config.toml
encoder_arch = "preact_resnet"
final_lr_fraction = 0
warmup_steps = 3200
Rows from block 5 of the audio encoder of a small contrastive audio-text model, named by matrix and row number. Rows with one number belong to one channel. Each number is 500 + 25 x the weight over its row's rms, rounded and kept within 0 to 999. All counts start at 0. Numbers have three digits each.
After each channel's rows are labels from the 100 clips, of 14976, where the channel reaches its highest value: "strongest on" is what is common among them. Only what is clearly more common there than usual is listed. The data: notes from a synthesiser with random patches. In brackets: how many of the 100.
# convs0: first 3x3 conv (encoder.blocks.5.convs.0.weight, 128x128x3x3, each kernel summed), inputs 64-127
# convs1: second 3x3 conv (encoder.blocks.5.convs.1.weight, 128x128x3x3, transposed, each kernel summed), outputs 64-127

convs0.31:513487474470504510525509544512516527476506477454501488497517506486518505472511497534494499543505485492487508562554485507543500505500553488485496547482505491524539464494456521527510534447460507
convs1.31:445495483468511508498490480488504492493497542510513528482484518485528513514488551501465545477534545481517498449483519482487531447486538513525496521484515460502523502513499511530450467527531527
strongest on: drive (93); high-pass (70); oscillator: saw (25)

convs0.42:516502525492476474505482504511522532526529510501486511502498540512443511493491516506531491532494483491488516480512481514460460554469507509519501529442500465514488419483554474476531491510503489
convs1.42:441536452541477493491463546472470461492507510488512461498539523499487506462513494475469514515501467484515467500497471485483493440526506465496511513495491532492479482491507501492537465483463484
strongest on: filter wobble (64); resonance (60); vibrato (47)

convs0.79:473488481479498492498483491479474513493467495505451537516523474526526442504502522562494466478510493492520512521526455517488510495436543512569501509519537557490489484500463487531520514494518482
convs1.79:520473503465493470477517464499545478493507488508475507495523483476507505520507503535517507540457492514490455513508545528498507480516494516470476500458500476489512531490458520547487517510528512
strongest on: drive (86); narrow pulse (47)

convs0.10:521520494463484480487480490485489456519478468499515498505438512546507486514458543503495525495477486517510545507440510520564504482489489481453524496502490531513490474531477507503482503455490508
convs1.10:504465479500517510499538521522484470503549489479456472491505511527539527483504417527514471545489501491480466454544503462476515504522492525490509530511507429501486516486492485513497505507476515
strongest on: bass register (47); harmonic FM (30)

convs0.3:456492487522493515532511476501515472460482509492525534486485472459467497472508512505469535492538482532487489500513542443494476489518543470520489539521453468475499496484504509446434513517516491
convs1.3:496471519488501525439512522494496546514496496508490466511528530517537501501528492495529519506460522496488499490492472508422434528492535497482501487468519452504453495503493524539554506491512504
strongest on: glide (84); square (36)

convs0.100:507495488487477520515492510523519508511448515500511501482497479524490475492482496517504518470424495528485458469551525509494484508486473505507489503527494498521461464509514517542487512519511507
convs1.100:495500463475522507522522531456458463474544496498466503458509497518510495469505500463487495513490462471514526535504475466511503494506498495497475473503474487482526485494443459453455508516491475
strongest on: pluck (66); bass register (60)

convs0.78:524495493501466467498483515503502499556476469450475460499496507507507510568462478514516488507464512482507479512514466498512528533474481528474507451500519513514524457529515502510517518513464479
convs1.78:503490526542514512474529532491481489481513534512509435485545494530498499451527492492481516546465479477489471522508540471469473507489503503499486517501509490513470506466494508502522519503487511
strongest on: vibrato (58); saw (27); pitch class: C (25)

convs0.99:501504488469498536511525522526490530508473487506478484492491523523516491490512514522520489483475493504487510489534505518509494534464497523490523527518521546492468476489468505507527503528489472
convs1.99:481498459512506490506447452445522452480489494492506522481465508478461476523519513482450534505547494506501521506481507476491493444544472471495505474471471505460502516482500505501493510479507490
strongest on: glide (100); pluck (66); triangle (28)

convs0.110:514455488488506488485491472517566503496495513489495496505521453523489486524444507504538504488502514511523455481563485518496513505439514489507525474530532511509481495504508505539519501520492535
convs1.110:485523412520502512508480526462448496513505481515507488483528493496440435487513488465465501530487501498538498513500495473500497459517466493502509431473516532490489520510517504460526474511488496
strongest on: resonance (83); filter wobble (51); filter closing (43)

convs0.54:521491489511487533476517519478506498494463534486491467500515497504473499506480511506492492464491476525536494515485499518527490548450484495502515515486503500536493449515507505508479492475487567
convs1.54:490488478472538504494514473511484529490536477502477534485539498517544495488499496516511491516519509517478503496520495505494502471466539480521493488523524492508558499530487453509513485464522482
strongest on: drive (66); pluck (59); narrow pulse (36)

convs0.7:538475502488509498420547544496492530498511456540506465520506535503532454498468532510497478466441500481526498493484509507481470525501523490521507503484508487505506467530501478531509479491520516
convs1.7:462505482474495495498468502464497474489483502511473529515471514497498481490463511478478522517499489516467495492486494508458504452525434492490511475505455489480507538524514482506521513477519499
strongest on: bass register (96); pitch class: B (52); triangle (34)

convs0.39:447479489505512458488487476534460477457514501496494495478495478526525493486467487496513498457516480503520478489505525492528467458543513457465486494539522509510508496493515481521490506455526493
convs1.39:490486467459517529487496496513495494523523457522500484506506474448489531487492462492502488479504518538491476505515476516496508548523502519521486515494502531506495482524458475520490475498517502
strongest on: glide (62); inharmonic FM (35)

convs0.116:516482514473521469513489519483484457483473495491489478502484501494480511501473481484509513479450532516548530523496505476535495487472470495460526508464529529497494501461495534514441511510511505
convs1.116:511494480466525474518516486526527521522521488502494482544548488518486510505538457507522457555471488487501465503536476511535571498492455484466520496498501505482500493474487485506501517476490512
strongest on: filter wobble (53); resonance (41)

convs0.71:504491500481513489467496496519495511462447499486476525478492500475509471462480486506489501457542485450516500494502515503467449487499433508476481462499524542497488500499461504488508514494507486
convs1.71:507506500483500462445491516505485469533511460514505494490473507487526496497494511469490513453512498492484542476464494478512497532515480503488541542494495425507432480522504447552478507506531512
strongest on: vibrato (46); inharmonic FM (31)

convs0.13:534449522489483474461505527512527521520516481479488450501473462497513506505447455472518477490457479472483481468471474542505459521504518487482506485425519511504504484495490521473510512491494489
convs1.13:465545474497506420507472450489483482473464497489489454514517484480486519482500516480482537495474495489525532524503500481489492485476454485525478530472460502522492512496460446503516461492488494
strongest on: resonance (46); harmonic FM (27)

convs0.80:521436542478487491435487502513515519486522497511501484519506488500513500461465470484488494493475496470489452501500486550466435480454530492477503472458516516509532507433485481468487506533508502
convs1.80:479514435447534502521473475496517486531483480507506498523467525490458498532517506495482536497505490543497540494516501460488547493479445469494540518480457473500461519517465465534490493514482499
strongest on: vibrato (63); detuned saws (25)

convs0.70:498455476478441469468509529530481504501458453483517470492496492527489440503383493495480491472515477497500488505481506513496532508476507501500485483518531495506514463520512526532513485521499504
convs1.70:486504466449523464494517452463489483507531535533477494499515508477486489455531542476489544542510510492471553488496500479516506504493445513482509525506462479493506523481451455464495523510488522
strongest on: bass register (72)

convs0.97:550465525494494487476514525475538503529569502503472456504488496505512523516506496502531487498491514483479499499520506526520459489471529497507509489465525536504541499487496502475522560482492508
convs1.97:440527430492490473507449478459479515488460475484497499528513530518478493495462521429471533536497492504504503529498511467499533487503434495525499518462477528494497490540487471522493425495486498
strongest on: resonance (38)

convs0.84:489478531514531513496456516519503469464481508489488461484505497487461501494516474453519452501468496510486510488521482481507476486482498459461531548505463524558515501441505466474471500493442484
convs1.84:516487458492470518513508546497502496539516526493540523455512512538539469510490537505479512537503474513513525520471512513513509508535533520526518510507527502491510493496488530492499487470470487
strongest on: echo (55); filter wobble (52); envelope: pluck (51); resonance (49)

convs0.91:494478503475465553501482480508495480493453484516512478487523489545547490508468471510484461477449481485520447487507498490500509492456527515506502498531512534494529462501473517510489461541471509
convs1.91:525486496469500525513509514473529509509542524511524510511486491459504509549523523535491528531496510514551476502521491483477518520516473510468497484490507469511504501477482505501493503529493549
strongest on: drive (60); hard sync (30); oscillator: ring modulation (27)

convs0.95:510496484479493506532473483514478504475456471516496506515497496504541472498526499477468502504486506480459499476525521525453520500489551507520468514519462504484448544500486501505521473519518424
convs1.95:513507475448486509473562482496528533511562513490540507526512521560508535506523497524494507536482497487510512481502474496531505482475485453507550551505491454489494483487443476502529493480510511
strongest on: resonance (39); square (31)

convs0.27:507500468466507525496480483477522478534459487512505500501500433518483467531516523482530496509487527509497504475472521507501481507459545500520532509501493505518441502497508510461524501479478486
convs1.27:486506456504511493508522538488511497491545506512483495464513475519470496478518468489472464565502492503514454497525471472480462481533524477475492464468487454427458495518492520506491515515498522
strongest on: resonance (53); filter wobble (51); gate (50)

convs0.6:491462516496497504519499423520492522505442512486518491480536436540515499494508493495501493494503491500538421515511510503503537500494520515509507513498495502510476503465506509527513441491493520
convs1.6:517483478499515524507488564475484482489528483510486539467472435499436505497473522506487537500506477473520516515513495481472480468491491488472477470513437463486484487482464478490477510497500508
strongest on: filter wobble (54); resonance (49); vibrato (48); oscillator: triangle (26)

convs0.77:487516483486509514521520527520486515525513473495485531474512526505482528496501519532549502518508518485492526517558507488530541540508522544490526519519492542523461484527480491533513500537450491
convs1.77:495523471514501480485488447455517484505476502498481483501509503543463502518507506457474509528499493442499501508468474455507562458518492463454469466456487507481481478478497493533480502481501522
strongest on: glide (77); pluck (56); square (36); oscillator: triangle (28)

convs0.127:522482509545463508527508508497524482486518534541510488508489516439472482469549467526503461488487460551465515476529477500504498474522493493462532539539506572491521492491538507500460529496493497
convs1.127:489475493502533483497526545508480515528477507508502508482524500505520514528515500516525529546482539516496497523495522521489556505513501493494494509481535550518487476504504507463498498516489509
strongest on: glide (58); inharmonic FM (39)

convs0.117:504467491497477514505514522497499479489487525494550511540502503560485492486482501546512504477489465513460488485490489527542470516490530486493505525532507538529505443528473524542459503482518465
convs1.117:508495534467495527488515498513475476538495444476416470509485499447527495528474483466500527454478507524455479499491520498477501517519509515493508492504523499502497540511469503461543510534525446
strongest on: tremolo (79)

convs0.106:557468505508478504454517520498534499516558495500498474495482536510503521510469505484530502481481494475488488486501470549497436497497536526490485484445537524510528478497506495480485551499491511
convs1.106:461530437496499474515472472459487500497458482484485488541524519521496478466469517445480521537469500489533520515502503453497543481500455483533502513488474532507489522514475460521528436512474513
strongest on: resonance (40)

convs0.29:507477481449492517508536526485521539503465484478497508501495447497478505489503527503526510523461464465462536513534483504493507552465514523491505510492511515488433440526509483527496486527470489
convs1.29:480516478495481491475524457484528464497489509497547487481474535499492491521505518485419530500510482425571532509482503499527526445504479481482488474485487500473515520472522495483481461496502548
strongest on: glide (83); square (34); oscillator: triangle (27)

convs0.36:537496474493509509493541514476492480508456478494567452484507511471488508528507479520495488485441504489531519523495484474506508504465498503483500531507523527521497517480472509504483493473449492
convs1.36:501491511484526508528513478502524470487535523474458498502519502530515518517547479519505504560499508457470496529519482479515503500490492486506538508526540491518490494477451501511510525501498508
strongest on: pitch class: C (41); narrow pulse (30); oscillator: saw (30)

convs0.126:506440500506520490527499528534488506507533478491499488480498479455467522480495470508524452507504480547499488548524443467482493523478542495520494491450530501522417507504516448508504475483456501
convs1.126:496529512515464502489460458486537485479512490519456463522491526494471495485528527499441515490504518478502525493473521491541486510510470484494521523492454492467461499509521451475504549499535509
strongest on: bass register (64); narrow pulse (51)

convs0.75:503468517510502496481498455513494482465464500486556534503509488487505474502444496486483502511514495464513408523506535502486522488498499536517491513490489490516495508523533527512488437517500523
convs1.75:528481499504512510522510522489516529535524511484500519469493464519451512502523513510503504550488511510506501493515468470494500497476495502470504460512431464490478477453503457524499510493480499
strongest on: vibrato (56); triangle (25)

convs0.24:506528499493502501512467481465489482518412502440486558496510515518494489521501473517518471530550459521494471513484479496474512523494508533540471501515493517474465485505530441484496479511525514
convs1.24:489488491439525462477531496495509457554558511517520467482508520480528497489498510532502502498459503480507500496498476494489447479481564461493515488490534490482490484510423475526489512517493499
strongest on: vibrato (68)

convs0.82:503517494486454513477506498504482479547446510525474458479505487478478514467474520480501483472468483499491496479501488481477525506468507508483483493467494522515497435449487487481478482511464497
convs1.82:504524489514501512515473506468515463488503463484508505476474515496501428492493506493460537492526461499518493536489479446515477527519520493504520474490519512492489537526547532452454499509502524
strongest on: bass register (81); glide (78); triangle (25)

convs0.81:483500491506493495497506492495513459459524495454511440507512528474461506482512453511502448537478486522503522521537469463431454489509494473493498550483491479513484504513510478526468533527493527
convs1.81:416496471461467512520466548517531523496488533488510534485514504478524471511519526507455530493497493533488491513514509505487549517505491524529472496486531562498487482502493504459481475531488482
strongest on: filter wobble (54); resonance (41); narrow pulse (27)

convs0.57:500513495547501547506473503482497506492461509529519485463503533462455493440517483494494476487516480533481520465529493473504447509540493498494512538484458470518510498466506516478469481481458499
convs1.57:464515507545510506508458538504468487477452463492510488492507496541484509476497492450515528545502496480498489517464494452513496507513507476516497456497510502524439476517546504491484482487496517
strongest on: pluck (75); glide (49); square (30); oscillator: triangle (28)

convs0.28:485515490459480495503531493529473521465453476473485514509472474493519475492454496520480520482498474483514475462541501505486498520506499513464477458524499486526481491505515475504523505502515521
convs1.28:477493472401533472503518457459481507501545500554501479489509536512527503480499497474466491493498465521535527483476475452519514472474527476525488539491474515490487509496431460506480468499487490
strongest on: filter wobble (77); resonance (65)

convs0.98:488497534502502510461474482509514469502500499499472505516476515452479518465525468496514475466500511451492491483494502514489501539447448496487515539490439487552486469476483439500507527489479511
convs1.98:483508475486492546529446546513467510497495490471533506513480525536486474504471507483477494532519469543515515522487522460512494486529529492520532519498521523494468488537498500461496484437484475
strongest on: resonance (58); filter wobble (51); detuned saws (36)

convs0.85:487508499485469497500521546504535535520524538486493506499518462523481503477498496532551475501508507484498537503532483493500482543501531495481512510471495495512491477513482507536536516496499528
convs1.85:441509447480476507511466513470499460516494494518479474490510466465502491537526516522473519497500492520499526486493480475493540454512526487486505506466495445466471482483495473563458501516501489
strongest on: filter wobble (61); resonance (53); drive (52)

convs0.118:484449517476517447495510527519530503489525504498491461506466475486486534467459471453542474509517509482479513501512488455508450521501486475495506513455523510519482462496491506476481519483509503
convs1.118:473509442499489469485476468477475496508484489507510473501515531491502483528518522438479542519475476510532525544480500506506515487506479505535511493477496518510496477526489454491541402492507493
strongest on: filter wobble (59); resonance (47)

convs0.38:552542490522495538490538547514494515525486476504498474511482548510521483540519493490515471491466507534517507505529472519509531558522524545509514508508546534509475480497529508471534502510464498
convs1.38:482518480491522461503498455453476473477518498486509504534529521506489486501524514485469541581490490504470495533494496468524541457506466456491503541475478541470499522503472468510527499464479506
strongest on: glide (52); saw (36)

convs0.67:535490476498501490467502513493482529502425472487511478492497498513466474486458507487476507508469516483501496451504494554471475465498464499475485480487491485478479510495513531516519505508501503
convs1.67:481498462474522464534509481519525462510526502495510509496495486476505516511457519535499513484536516478499507486466528490532527531472457526501508490502485481516467487503489470470418487550514525
strongest on: harmonic FM (38)

convs0.104:525511481509476509469508562511506513522505479501461461513475534500519490529469493465522443464433502513493510461485461511490535515530487533512509475484556519498493462520524500473524486484484499
convs1.104:459530489494531444502487478455478477473489488489505510523505489444482495473524541490488547546504493514516511503469482464480539481508474490493481531492467519491512545485496448475509494489488520
strongest on: bass register (97); envelope: swell (53); square (42)

convs0.66:480440529497530478473479520477507486465502509501494491511479502547496510482472452479503477508488507521473533535517465476470454479509489446467485499471495535516490500522525519506467523481508505
convs1.66:539488449502485449485485470511515468544478491494503496459485472484516505526493498511512518459514490530539516548439494511531509517500504501510502481501511483472520493536438451502521472480506532
strongest on: drive (69); noise (38)

convs0.96:519483512491487530500466473492517457476509518510464522505499506452482442466517480526478437472493490508502498476496492493478439478483519446475538498507480460502471457464494468507472499478462502
convs1.96:437534505474517514544477498500485468504505511480480545472488493496495483511529513513484553528530495482513501538519535457466569498493527535545476502495502555484558537466522512484482524512487496
strongest on: pluck (64); glide (58)

convs0.41:458480501514492525493458510507422495502475472531492516516508388561481440461459489497497508473507509496504489485495514506542491477504515471484498498507469546502464515483518536544488499499515495
convs1.41:522481497417522503484512488497544472526530516491518513487481465437480521512507486521508492480497514507517474508490486530479508541497536548501477499507492461479536508524429481482514505545481477
strongest on: pad (55)

convs0.107:505482513464506498475527518475467501537481488522500473510517512561548488494470515488505471503406481500502508480462481502479524476474528489518485503495520527485447489533489482524490484492529496
convs1.107:490455516493507493477485497489515487512479514528490498495422493496479497540465473464476479438463496498525473491450478529482475503528453509476515456506472456488492530504500520488507518512520507
strongest on: bass register (56); saw (35); oscillator: ring modulation (31)

convs0.30:458509502504524499548484477512468508475474512502524513486509403519502503480496452499504508504539494497495476487482529466526518491527485489500521506514468497494438524505517508475483530517514489
convs1.30:532480511471516482465486517512515537513530502443499481476461462456478521498522513521499506495481511530498475514498463522484424513480534498482477505490439469480496472501431485496514476465515503
strongest on: resonance (34)

convs0.32:516470493487502501474474442502507467499473483492472513509494445486476498504470507499499536482512514472498422480530511504492495519449464490486488428542507437489495499484490511548504454504515485
convs1.32:479512433501524493497501515454471518485491520528541463507491537504508476510501500471444513502478488535572520486481478484504479498499462481500503473456517523496475524510534491452501497541490524
strongest on: filter wobble (64); resonance (53)

convs0.18:475515490500498480502513491516476500523487511499511502499480529503513513465526501501511495461452495516507515487494504464505502456485415500472492494506513537483527530516538479513469476512519509
convs1.18:486532481486495481519501483475488503522496542539516482504528481499481496471525503513470491503472490537480510518502533499522568481496444490477497493471458548480541503499461500457473495518501508
strongest on: bass register (53); ring modulation (32); pitch class: C (27)

convs0.123:502464520485519528467460513509512469510509468521474513535514473549494505413514504496491501519511459499530467483522520438467496525491504458498517523463487515533462486477465503513467504491505539
convs1.123:487487507472486537460515543485457494507510439444456499490518471462550501512451481489517501480514501492475491488478514506479487491506503522493471493511534509477510511532488521500537518514494404
strongest on: tremolo (95); triangle (34); square (30)

convs0.103:474505496483482473438509516500477474466516489546490534494455483492480497468507515503477499468516503467456503504503533517512447500463470511487497539501457465490538504544449469528485535495491443
convs1.103:472515472469492531526436536527511531479512452444522536482464475497469528485515488520506506509570474534448502467494494487505517500506504512489498520489449497499478501520489478544454508505505494
strongest on: filter wobble (84); resonance (75)

convs0.1:508495516518496510485473521505468504484452474510499528507475501512504492491506514470501488486542500516517501453506467542464513492506444521509509483561513512513485508516490521492530535529508486
convs1.1:443479508465521464471498484533533525529509495516512542482490489479510504461465527477488549446520527537473483477479511498516504497486506512492486516497495493485503472498483514498415481537542514
strongest on: drive (58); ring modulation (37)

convs0.105:503492503497513521487529522502506498489510479531463483509482501506539485503505508484500489482490492514467500503494489533519478534479497495511523505493522531476503466489486519497511509516499486
convs1.105:494479495500514505513460468482516443477533495462507522522487503514480517501533503493499529543527497488494501536514490478511490486524469476504535488492477516504476500511491511537543526444475487
strongest on: glide (100); pluck (57)

convs0.76:535460521488540494509471507497491513504487462495512484489488479508515451486490525491476503481479452531505489537519523466529419505464549514503472485470485457504491500447499483526489465479501478
convs1.76:524520471500489541515501532504506519504504496489493504527490494489521519538493486524496507526521522490538508443549442512494523468528448474516511493514524515490486493520509462466509515515532512
strongest on: glide (53); gate (52); square (36)

convs0.20:523465519488481450495484462507484528491530503507460468484486483499446516532523476469492491506448495470479479464528504533483488504513524469470490547453475513520482487506511488500516499484514491
convs1.20:456533455496486557506447493496505491470474498465521467530494547546505518480462480450475516521475469508514512528496479509505496493507452495515501521473502519491509471526498498477522449486473464
strongest on: filter wobble (78); resonance (56); detuned saws (32)